A small spectrogram VAE, trained from scratch: encoder widths [96, 192, 384], decoder norm groupnorm.
Rows from block 3 of the decoder of a small spectrogram VAE, named by matrix and row number. Each number is 50 + 10 x the weight over its row's rms, rounded and kept within 0 to 99. All counts start at 0. After the name is the row's rms in percent of the matrix's.
Before each channel's rows are labels from the 100 clips, of 14976, where the channel reaches its highest value: "top examples" is what is common among them. Only what is clearly more common there than usual is listed. The data: telephone keypad tones over noise or synthetic speech. In brackets: how many of the 100.
# conv: 3x3 conv (decoder.decb.0.0.conv.weight, 96x96x3x3, each kernel summed), inputs 0-95

top examples: first key: 0 (28)
conv.24 138:41 61 45 59 46 55 37 55 60 60 40 44 54 57 63 68 55 41 64 57 52 39 65 31 54 47 41 45 38 34 64 61 62 52 39 57 41 56 57 58 43 66 60 66 48 36 53 50 50 62 54 57 45 55 51 52 65 36 52 42 47 54 61 44 44 48 89 47 56 58 41 38 55 51 56 51 58 52 32 56 38 46 60 46 57 45 69 48 26 43 48 52 56 61 50 43

top examples: thin (high-pass) (66); white noise (49)
conv.53 085:59 56 60 60 64 39 62 47 76 55 55 47 37 62 51 50 67 50 40 49 45 44 49 73 46 42 65 67 56 37 30 39 46 47 41 57 46 44 54 58 58 29 51 57 40 54 29 42 49 56 55 59 53 45 39 40 41 52 35 60 57 47 49 68 44 60 57 80 40 52 44 48 53 52 60 45 38 38 56 50 48 51 53 61 59 62 49 66 54 57 50 41 50 61 67 57

top examples: number of keys: 2 (27)
conv.26 091:41 50 42 63 55 42 41 69 57 61 46 37 64 51 49 51 46 54 45 71 46 52 36 35 56 39 42 43 50 37 50 48 40 39 44 59 47 48 51 47 34 71 56 59 52 62 46 40 59 59 43 69 41 39 39 58 64 59 59 66 63 41 43 57 58 55 65 52 68 39 39 54 43 38 49 43 70 51 39 52 67 37 56 65 42 51 43 61 55 40 63 36 54 64 50 38

top examples: speech (94); number of keys: 2 (27)
conv.2 096:50 66 58 59 60 37 67 53 36 51 51 63 61 68 46 57 37 41 55 57 48 68 45 62 43 60 42 56 37 60 54 47 42 51 40 48 38 56 47 58 33 43 64 68 52 47 62 39 62 60 51 52 37 51 58 47 54 46 55 59 46 64 38 48 49 31 50 61 55 56 54 52 34 65 41 58 57 56 34 33 46 40 55 43 53 56 59 74 57 60 50 49 26 45 42 35

top examples: number of keys: 2 (31)
conv.45 109:75 64 66 58 53 35 67 48 43 36 45 53 58 49 56 41 57 62 41 46 48 59 66 39 58 45 48 47 57 47 27 59 50 50 61 62 57 52 51 49 53 56 43 48 26 51 51 53 52 50 37 46 52 60 79 53 45 55 37 35 48 44 47 63 54 56 44 35 48 53 52 50 37 44 64 43 53 50 41 53 29 83 51 54 58 48 60 51 54 34 39 39 49 57 53 54

top examples: number of keys: 2 (40)
conv.13 082:47 72 46 61 37 61 63 64 37 54 38 35 51 44 53 55 24 43 34 66 66 55 49 60 39 50 39 51 51 47 60 56 50 63 46 58 58 66 44 50 54 53 59 54 53 43 53 52 47 38 51 44 77 71 63 55 56 56 46 62 56 63 50 58 45 64 50 60 54 58 43 48 55 54 66 32 53 53 57 67 63 45 43 64 54 42 64 67 52 55 64 53 54 45 47 40

top examples: key "B" (59); first key: B (30)
conv.65 135:43 65 72 51 52 37 68 45 50 70 31 36 48 63 44 58 60 64 51 53 48 51 46 57 60 55 29 40 58 50 49 51 50 52 57 64 43 61 42 50 59 49 57 50 46 46 57 48 59 46 56 42 51 54 39 54 38 59 58 54 47 41 62 47 66 48 52 49 43 57 62 30 44 70 45 40 46 57 65 39 46 41 74 41 67 60 62 56 46 43 31 44 34 32 36 53

top examples: reverberation (65); clipping (51)
conv.15 079:48 48 66 52 24 45 30 48 41 49 68 67 56 50 44 49 45 37 57 48 45 47 62 38 43 57 55 48 41 48 66 51 56 50 41 55 41 51 45 52 57 42 56 44 61 46 44 51 52 81 50 60 56 57 44 33 58 33 53 58 43 48 20 62 66 45 62 53 56 49 50 72 40 31 53 52 35 55 61 53 38 60 40 55 49 48 65 53 41 62 47 61 59 54 47 46

top examples: white noise (60); first key: C (28); clipping (27)
conv.17 100:42 50 72 43 47 37 52 52 42 62 45 39 63 52 46 48 60 68 36 48 51 47 42 49 55 49 54 58 47 59 51 40 42 43 52 54 39 72 45 44 47 44 56 58 62 44 65 46 46 45 58 49 61 65 67 36 59 65 59 39 40 61 64 45 39 47 58 38 70 43 51 74 57 28 47 57 34 52 50 58 56 64 66 38 58 58 28 40 58 48 52 36 44 48 52 56

top examples: speech (99); mains hum (54)
conv.38 104:32 46 53 49 41 44 50 43 57 63 56 54 65 69 50 70 47 60 42 53 50 47 58 59 57 56 28 52 45 36 57 51 49 48 65 52 58 47 52 57 40 40 61 55 49 43 45 54 40 42 46 39 28 56 49 62 46 34 46 47 36 59 33 68 36 45 39 66 41 45 64 33 52 49 43 60 56 38 54 67 48 32 41 61 48 46 67 50 63 53 66 54 47 29 44 42

top examples: number of keys: 1 (28)
conv.36 087:53 28 49 44 63 52 39 43 51 54 55 43 36 70 72 67 43 56 45 67 62 52 48 40 47 66 35 49 52 44 42 55 56 55 44 62 47 62 70 54 66 48 34 64 51 52 60 48 62 45 66 50 63 58 45 61 44 57 46 54 52 50 43 53 45 74 56 41 37 41 60 46 46 49 40 58 53 77 42 36 53 52 54 52 60 39 40 51 46 45 58 33 41 61 36 46

top examples: speech (61); clipping (41)
conv.48 115:48 42 44 54 42 39 43 54 52 61 47 40 53 40 50 45 48 68 48 44 60 72 46 60 57 54 47 46 53 67 30 31 51 66 27 49 44 57 45 44 51 54 53 68 62 62 48 53 46 45 54 35 37 45 60 44 70 45 45 55 58 54 41 36 45 53 37 48 55 34 59 26 54 38 57 62 50 57 72 49 44 57 49 70 43 54 54 38 37 38 48 56 66 41 57 41

top examples: key "#" (64); pink noise (46); first key: # (35)
conv.49 096:45 64 52 55 58 37 41 45 71 58 21 38 51 54 35 51 55 44 33 34 40 51 43 49 39 59 59 47 57 62 50 45 49 49 50 53 51 45 44 47 54 60 34 64 52 69 48 64 57 48 63 46 65 39 53 66 48 66 50 52 30 59 54 43 61 57 48 60 50 33 47 46 57 64 55 25 63 51 58 61 68 47 56 52 49 45 35 30 52 54 58 54 51 42 61 54

top examples: white noise (100)
conv.92 096:62 53 44 58 50 43 57 52 60 49 32 53 50 38 42 41 45 58 59 46 48 47 61 70 60 30 32 47 61 55 35 58 63 57 34 62 48 48 36 49 32 44 70 34 49 53 43 58 43 45 57 59 52 59 50 40 54 44 44 46 54 53 46 51 42 52 55 57 51 42 56 43 55 52 57 57 49 55 51 74 23 31 51 41 40 38 47 31 62 61 43 38 36 33 67 51

top examples: number of keys: 1 (33); number of keys: 2 (27)
conv.57 092:51 51 51 54 42 44 66 58 46 55 53 62 42 56 60 39 66 44 57 44 33 24 38 29 48 39 54 43 30 46 48 50 53 50 37 51 53 59 44 55 53 54 46 54 43 40 63 59 37 29 66 48 41 50 57 42 65 47 68 45 42 42 50 49 29 55 59 51 64 45 36 53 44 53 70 71 36 58 40 60 38 53 62 29 44 57 54 52 46 56 46 50 60 61 45 39

top examples: mains hum (86); thin (high-pass) (32); first key: * (25)
conv.0 109:52 45 53 59 49 49 58 52 48 41 40 42 50 44 54 56 51 47 37 46 53 45 68 51 56 62 42 43 57 42 40 62 47 25 49 62 57 53 55 21 34 44 59 48 65 36 60 50 62 28 35 68 59 49 32 49 37 52 55 39 54 59 53 58 53 59 45 58 57 37 49 71 47 43 41 56 68 50 30 32 39 55 40 57 46 42 49 38 63 63 40 59 45 41 49 51

top examples: mains hum (52); number of keys: 8 (36)
conv.71 086:44 30 28 70 60 50 45 68 51 44 52 49 52 49 60 35 28 67 48 31 33 59 55 36 63 58 48 34 56 64 64 38 48 52 61 54 30 46 43 46 54 53 44 52 51 63 63 51 40 55 52 56 61 60 61 60 64 38 57 44 49 46 49 47 40 57 50 43 56 49 45 33 56 45 44 44 61 46 54 60 38 25 61 49 50 46 54 53 43 50 34 50 54 52 35 57

top examples: quiet level (69); rumble (53); number of keys: 2 (33)
conv.16 085:46 43 53 54 43 52 51 51 44 54 58 36 58 63 54 53 43 53 47 33 47 32 54 67 39 57 53 51 50 35 58 44 41 54 70 44 66 48 70 51 65 38 40 43 69 50 69 49 28 55 50 62 58 54 55 48 66 63 64 48 45 52 47 47 62 48 55 47 55 64 49 44 64 40 38 60 35 46 50 51 75 47 42 54 52 43 31 52 36 36 30 52 40 54 53 58

top examples: mains hum (39); number of keys: 2 (38); number of keys: 1 (36)
conv.12 086:41 50 32 55 62 42 53 68 46 55 34 54 23 45 38 47 45 57 51 39 43 46 52 52 37 37 56 32 48 49 55 53 45 59 45 49 46 42 43 53 57 24 64 41 44 46 47 38 49 51 52 46 46 49 51 40 69 54 34 55 51 20 42 65 31 67 57 54 41 46 29 38 57 57 50 37 51 59 45 41 46 54 47 48 55 49 58 38 48 31 58 55 56 42 55 63

top examples: key "C" (66); first key: C (32)
conv.59 085:56 41 43 62 63 44 57 42 55 24 54 61 57 39 50 42 45 61 48 55 54 50 45 61 30 37 45 52 58 65 43 62 53 62 45 63 53 55 59 52 30 73 50 41 38 44 68 51 42 63 42 31 32 48 38 69 57 65 51 54 51 49 55 54 33 61 60 54 52 38 60 54 40 57 48 38 63 51 51 54 52 28 52 48 59 68 38 62 41 58 50 52 53 57 55 49

top examples: mains hum (44); clipping (28)
conv.9 087:54 62 31 54 44 49 61 40 38 35 47 53 66 50 59 40 54 62 42 57 58 58 65 53 47 60 32 65 38 64 42 57 64 56 56 52 39 51 28 34 29 56 54 54 32 37 60 57 62 52 32 47 51 34 38 63 48 63 54 58 40 59 50 55 46 42 62 62 60 38 48 65 42 50 54 48 55 57 42 51 46 46 58 46 56 47 45 56 31 66 53 42 47 30 53 58

top examples: key "8" (55); rumble (43)
conv.35 123:51 52 35 38 62 73 44 44 65 62 58 50 51 45 37 61 44 61 71 61 48 68 54 59 38 47 46 36 53 50 56 33 56 49 32 61 53 49 41 41 55 49 47 57 61 38 54 34 55 57 66 63 36 53 64 57 67 46 42 41 41 60 58 42 49 53 44 42 66 68 50 51 60 49 52 44 54 40 48 58 65 70 43 66 49 45 51 46 45 49 37 40 58 30 61 57

top examples: pink noise (47); number of keys: 2 (35); number of keys: 1 (27)
conv.60 088:36 56 67 58 46 61 51 30 38 56 51 54 36 65 43 53 47 42 57 54 45 58 40 61 41 56 56 73 65 56 41 53 66 50 28 56 52 35 47 54 43 44 57 46 46 35 47 29 59 53 47 40 55 67 53 55 26 56 53 35 47 50 43 49 35 49 67 43 55 46 56 64 49 55 41 45 50 58 45 55 58 46 66 35 47 76 56 36 53 45 45 57 46 65 47 43

top examples: number of keys: 2 (31)
conv.41 103:49 55 50 56 52 48 72 44 60 46 32 49 40 43 57 45 54 39 60 57 42 54 50 58 51 58 46 70 43 46 36 55 50 77 55 49 41 65 35 60 43 40 57 58 47 54 66 51 62 42 64 65 62 53 68 71 68 51 49 53 62 44 45 45 38 57 45 50 48 42 67 25 57 66 59 44 53 57 63 60 47 43 43 43 50 56 50 50 43 37 28 50 49 43 41 63

top examples: number of keys: 2 (39)
conv.91 096:43 34 52 26 42 41 45 49 49 43 45 58 32 59 35 57 36 40 59 44 49 46 54 55 42 37 57 49 50 54 55 40 49 48 57 60 35 50 42 50 58 61 60 48 70 39 41 49 64 48 49 65 54 67 40 43 53 67 62 66 52 52 51 60 44 50 55 55 45 60 36 37 42 46 49 51 60 59 52 63 47 48 47 17 47 48 67 52 53 42 66 38 54 23 52 41

top examples: quiet level (76); speech (60); mains hum (42)
conv.87 080:57 44 59 57 63 47 22 37 54 53 52 43 65 68 53 43 42 41 58 59 58 54 45 49 36 44 46 60 68 54 43 41 50 65 67 48 52 56 58 51 60 46 45 39 65 38 49 65 26 41 46 61 57 49 47 54 54 44 47 38 41 43 63 37 59 59 47 42 45 21 46 56 57 45 63 30 60 57 56 56 52 42 52 65 59 48 53 61 34 40 40 57 33 55 47 50

top examples: rumble (48); muffled (low-pass) (36)
conv.39 105:70 49 58 47 46 45 65 52 67 52 59 45 54 58 44 50 41 71 38 43 50 43 65 71 52 59 50 53 42 50 51 47 59 45 62 55 50 60 38 47 52 55 34 42 62 49 52 45 40 40 56 71 58 44 49 58 63 61 50 47 58 62 53 48 55 54 43 49 57 47 40 34 64 36 42 57 43 49 45 69 76 32 49 38 44 31 55 43 41 52 42 46 60 26 66 36

top examples: pink noise (49)
conv.7 089:51 48 51 59 34 68 41 42 59 36 47 64 42 42 27 63 50 40 48 41 47 61 49 55 41 67 60 44 44 34 34 44 58 66 40 54 55 38 47 48 77 42 38 56 40 60 56 43 56 49 41 58 53 58 52 47 54 53 52 50 50 51 55 43 31 52 33 29 45 48 36 62 58 47 46 33 50 59 45 61 47 61 42 36 47 46 47 53 52 54 31 32 51 34 67 57

top examples: rumble (49)
conv.56 102:52 56 81 73 41 40 53 44 47 52 50 40 49 57 58 43 40 47 52 39 47 57 43 59 49 62 35 52 46 30 47 61 63 65 46 66 44 52 47 57 45 47 53 54 25 55 60 41 49 67 39 55 55 64 58 52 45 44 47 60 54 64 45 64 36 40 43 35 27 42 56 46 52 59 61 48 61 55 53 43 41 60 51 62 58 63 44 29 54 67 46 54 50 44 51 34

top examples: clipping (65); speech (65); rumble (40)
conv.64 089:49 36 61 50 48 53 66 52 41 53 60 47 56 53 38 55 50 59 66 29 32 52 48 47 39 37 43 33 62 45 68 44 51 43 51 70 43 67 48 49 60 44 53 37 45 45 20 66 62 51 51 57 60 41 44 48 52 37 48 63 57 46 31 49 66 53 49 67 54 40 49 60 51 49 48 54 41 48 70 49 26 37 65 45 50 40 53 50 50 50 44 55 54 60 36 46

top examples: white noise (38); number of keys: 2 (34); muffled (low-pass) (30)
conv.55 103:31 39 41 44 54 38 48 55 47 62 43 56 37 46 53 56 39 46 51 46 28 42 49 52 36 52 64 47 30 50 54 54 37 68 54 30 53 63 57 66 40 63 42 58 30 67 40 59 49 52 47 53 59 65 61 41 67 46 52 58 48 61 55 44 52 50 50 53 42 43 62 55 65 53 47 57 44 46 56 66 63 70 55 50 57 54 55 51 55 62 68 48 62 52 71 31

top examples: mains hum (42); number of keys: 2 (31); number of keys: 1 (27)
conv.33 080:50 46 63 64 51 65 57 64 56 52 52 59 47 53 37 68 49 41 41 51 57 46 25 44 53 38 44 39 49 55 60 42 46 42 45 48 47 38 72 39 53 51 61 43 60 51 53 63 58 46 53 69 31 35 46 59 62 38 69 48 67 43 23 42 44 53 54 60 32 43 36 40 53 44 47 68 51 44 57 41 67 58 44 46 53 54 58 39 60 53 41 62 51 58 57 63

top examples: thin (high-pass) (87); white noise (75); quiet level (74)
conv.90 114:57 59 41 62 43 60 43 50 51 56 54 49 44 47 35 68 56 55 56 41 48 54 36 63 57 49 41 38 48 51 61 51 59 49 34 62 26 38 51 63 38 30 69 54 44 48 59 59 51 56 42 58 54 52 43 53 51 28 58 70 34 45 60 54 47 53 75 68 39 41 44 50 39 52 51 32 53 47 55 48 53 57 36 35 60 54 30 39 56 60 56 60 50 37 58 58

top examples: quiet level (87); number of keys: 1 (34)
conv.58 075:40 47 53 44 42 57 41 50 59 67 39 56 47 42 57 47 64 59 54 62 55 43 43 39 44 49 63 47 45 53 58 49 56 66 61 42 36 35 49 50 73 61 54 61 37 61 38 47 46 41 54 44 64 79 47 58 65 41 43 57 55 50 53 54 44 65 60 53 55 51 55 55 55 35 39 59 40 35 54 30 71 57 38 39 57 62 41 46 30 37 70 45 55 56 46 46

top examples: speech (99)
conv.62 101:41 56 59 32 55 39 51 49 57 52 42 46 63 45 52 40 59 62 47 49 64 68 52 45 50 43 32 42 61 53 57 30 57 63 64 51 45 44 40 63 60 67 60 53 65 40 62 41 45 44 68 69 51 49 60 61 38 51 45 37 59 56 45 41 62 62 49 38 54 40 64 20 45 58 40 47 50 59 45 59 43 51 46 55 51 52 55 37 55 35 37 58 61 54 29 46

top examples: key "9" (56); rumble (45); first key: 9 (26)
conv.37 129:44 49 47 55 43 44 41 43 44 57 49 53 36 20 38 46 53 63 45 65 58 51 51 57 55 52 36 49 56 71 44 45 49 47 43 64 46 47 58 49 50 55 33 55 72 51 74 33 56 40 44 61 48 56 66 40 49 52 29 61 58 61 40 45 45 42 41 47 43 41 68 30 71 51 56 52 52 57 65 60 55 52 43 43 55 47 47 44 39 30 38 58 58 41 63 51

top examples: number of keys: 9 (28)
conv.32 085:51 60 56 45 30 39 52 47 75 56 44 53 41 55 34 56 44 41 36 60 71 61 29 52 58 53 60 50 45 56 45 57 46 50 45 66 63 69 54 47 42 29 51 47 43 50 45 72 43 59 54 39 40 57 41 69 47 41 46 60 46 38 43 59 39 33 56 48 53 50 45 38 46 63 46 42 45 43 65 38 42 56 54 42 36 53 71 61 35 49 39 45 48 41 47 56

top examples: white noise (76); clipping (66)
conv.19 089:53 62 44 57 43 51 62 56 28 49 50 55 54 60 37 24 52 47 55 48 57 47 46 52 47 50 33 41 42 42 78 55 50 69 49 38 31 54 61 47 39 46 61 43 58 34 55 53 37 41 55 49 44 42 52 25 40 48 39 49 59 55 49 55 50 47 51 54 77 58 69 37 61 52 39 36 55 33 43 54 47 44 52 47 49 41 47 36 47 41 36 52 66 45 59 48

top examples: thin (high-pass) (69); quiet level (67); white noise (62)
conv.23 093:48 53 53 68 61 49 41 44 46 53 57 46 65 66 45 53 40 53 55 59 71 55 53 57 42 51 42 53 59 46 82 27 44 43 32 43 46 43 53 34 35 45 50 50 64 37 35 49 51 52 46 64 37 35 37 65 46 39 42 42 59 60 34 36 47 60 31 41 44 46 58 56 49 45 54 42 53 50 57 58 59 52 48 60 45 49 52 60 68 35 46 37 52 55 67 58

top examples: mains hum (65); quiet level (64); speech (60)
conv.81 082:59 54 65 72 46 57 44 56 56 35 72 59 69 54 61 64 51 57 54 43 52 57 42 56 69 37 50 67 68 24 43 37 44 57 47 46 56 60 40 44 39 39 60 56 51 39 39 58 45 52 42 55 66 76 49 55 54 43 55 52 49 54 65 42 48 52 56 65 55 53 67 51 50 48 49 47 53 41 49 38 53 39 54 63 50 43 48 54 42 57 66 71 42 48 43 60

top examples: speech (82); mains hum (38)
conv.77 098:57 44 42 48 61 56 46 51 45 57 53 57 64 68 48 62 28 47 53 65 63 52 61 47 47 47 23 71 67 57 63 55 49 46 44 54 37 40 35 40 43 44 57 54 51 49 45 47 53 57 52 46 33 52 43 50 43 44 50 57 47 32 50 53 23 58 59 44 43 69 32 52 63 54 59 57 45 52 60 35 42 38 52 29 68 64 60 59 38 48 46 60 40 55 48 51

top examples: reverberation (87); mains hum (55)
conv.79 115:47 45 57 50 52 26 53 32 39 44 58 54 65 41 58 46 75 60 56 57 46 54 45 47 54 38 39 60 51 41 21 36 49 51 29 68 49 51 41 63 44 59 49 64 55 49 46 66 67 45 65 61 50 40 37 59 63 53 58 55 47 31 49 50 51 64 51 40 45 52 55 48 60 49 43 61 46 55 35 63 51 35 57 44 69 49 64 41 41 46 52 43 58 52 49 62

top examples: mains hum (44)
conv.6 086:41 58 40 56 53 61 67 40 62 43 48 62 46 60 57 46 61 54 48 59 62 54 56 50 43 51 45 61 42 46 27 64 56 62 48 57 37 68 57 66 62 39 45 51 43 44 46 35 46 49 56 26 51 48 63 57 63 48 28 59 63 54 48 46 38 59 46 56 52 57 37 36 45 52 64 40 60 44 61 64 48 60 64 54 61 36 50 47 33 39 56 45 63 43 32 65

top examples: key "1" (54); first key: 1 (30); number of keys: 2 (28)
conv.84 138:54 53 55 52 37 57 51 51 32 29 44 56 37 57 50 64 51 36 52 42 50 46 55 49 53 41 55 52 37 51 48 66 40 58 44 52 58 45 53 73 54 65 45 67 51 57 49 59 58 37 41 33 72 67 41 58 34 40 54 48 56 39 58 59 36 62 49 37 31 40 50 49 62 59 68 43 42 56 59 55 36 56 48 42 60 40 71 48 36 36 32 56 57 53 53 48

top examples: white noise (37); pink noise (37)
conv.11 090:51 39 50 56 52 49 57 40 43 61 64 62 51 53 46 67 48 63 43 63 50 47 55 42 45 57 48 67 42 53 49 59 60 58 28 50 58 45 67 49 58 53 43 44 59 48 55 56 57 40 59 34 57 41 41 60 42 51 43 43 61 55 46 45 36 59 58 48 61 52 38 55 48 54 51 50 23 55 37 26 47 54 74 55 41 42 58 49 60 56 76 27 60 39 33 61

top examples: white noise (68); quiet level (61)
conv.76 109:59 60 54 54 34 45 36 49 52 45 47 56 41 22 48 61 55 44 46 41 46 47 61 48 51 55 49 76 60 64 26 46 58 51 51 49 53 57 31 55 54 62 48 54 42 56 51 49 52 39 74 54 48 54 42 45 48 78 59 62 68 57 63 51 41 48 66 48 58 47 49 60 42 43 45 36 69 45 45 50 52 46 32 50 54 48 54 30 34 33 52 50 60 51 57 43

top examples: key "D" (66); quiet level (58); first key: D (35)
conv.8 088:45 35 53 51 54 47 47 50 35 54 61 55 52 70 59 39 59 49 40 57 70 65 45 37 42 59 63 54 39 54 31 48 54 54 31 56 52 46 50 60 58 48 30 52 31 47 43 66 55 42 43 47 35 45 35 50 52 67 37 37 63 51 62 52 51 50 42 42 33 48 40 45 60 52 49 51 57 39 51 34 48 38 56 61 44 47 58 69 53 48 57 41 33 30 59 70

top examples: key "2" (71); quiet level (64); white noise (43)
conv.93 087:44 35 62 53 62 65 52 39 56 34 52 49 53 61 43 62 39 55 51 34 49 69 37 48 52 43 39 58 46 47 46 49 55 47 54 55 50 49 44 41 57 74 58 59 43 54 61 69 52 66 43 36 53 77 46 56 50 68 65 52 43 43 51 40 43 46 47 46 46 70 43 35 49 55 58 62 59 27 67 35 56 43 57 53 46 60 66 40 49 38 44 54 36 50 41 51

top examples: speech (85); quiet level (68)
conv.46 102:26 59 48 56 47 51 45 52 56 46 35 35 48 73 58 67 59 49 47 43 47 52 51 46 36 51 47 44 42 46 56 64 48 40 43 28 48 40 57 55 55 60 38 68 64 36 44 59 28 51 47 23 39 57 42 33 41 53 52 57 58 58 51 51 32 56 32 41 66 42 48 57 41 60 48 47 61 36 47 45 59 43 47 56 51 60 45 43 60 60 53 73 45 47 59 52

top examples: key "*" (71); rumble (40); first key: * (38)
conv.74 102:68 41 55 58 51 51 59 40 51 58 57 52 45 48 42 50 57 54 53 33 34 44 38 56 58 43 61 48 32 63 56 43 65 31 56 69 55 51 38 40 46 49 43 39 43 43 59 45 40 38 42 53 47 55 62 61 39 45 52 41 38 54 74 71 42 47 24 49 50 61 40 56 60 53 48 49 43 42 54 67 39 48 42 26 69 55 35 43 51 43 37 52 44 42 56 39

top examples: key "4" (55); pink noise (47); number of keys: 2 (33); first key: 4 (31)
conv.80 109:59 30 71 46 37 37 42 58 55 28 47 40 46 61 42 52 47 47 55 43 23 53 66 52 48 42 52 61 66 60 41 50 56 59 65 50 57 44 55 63 44 56 48 46 42 68 65 44 50 53 51 62 46 51 52 63 58 73 58 43 36 46 33 62 44 48 53 43 53 47 54 47 43 50 46 51 70 61 52 58 39 38 51 58 43 43 38 63 57 70 59 48 59 72 57 54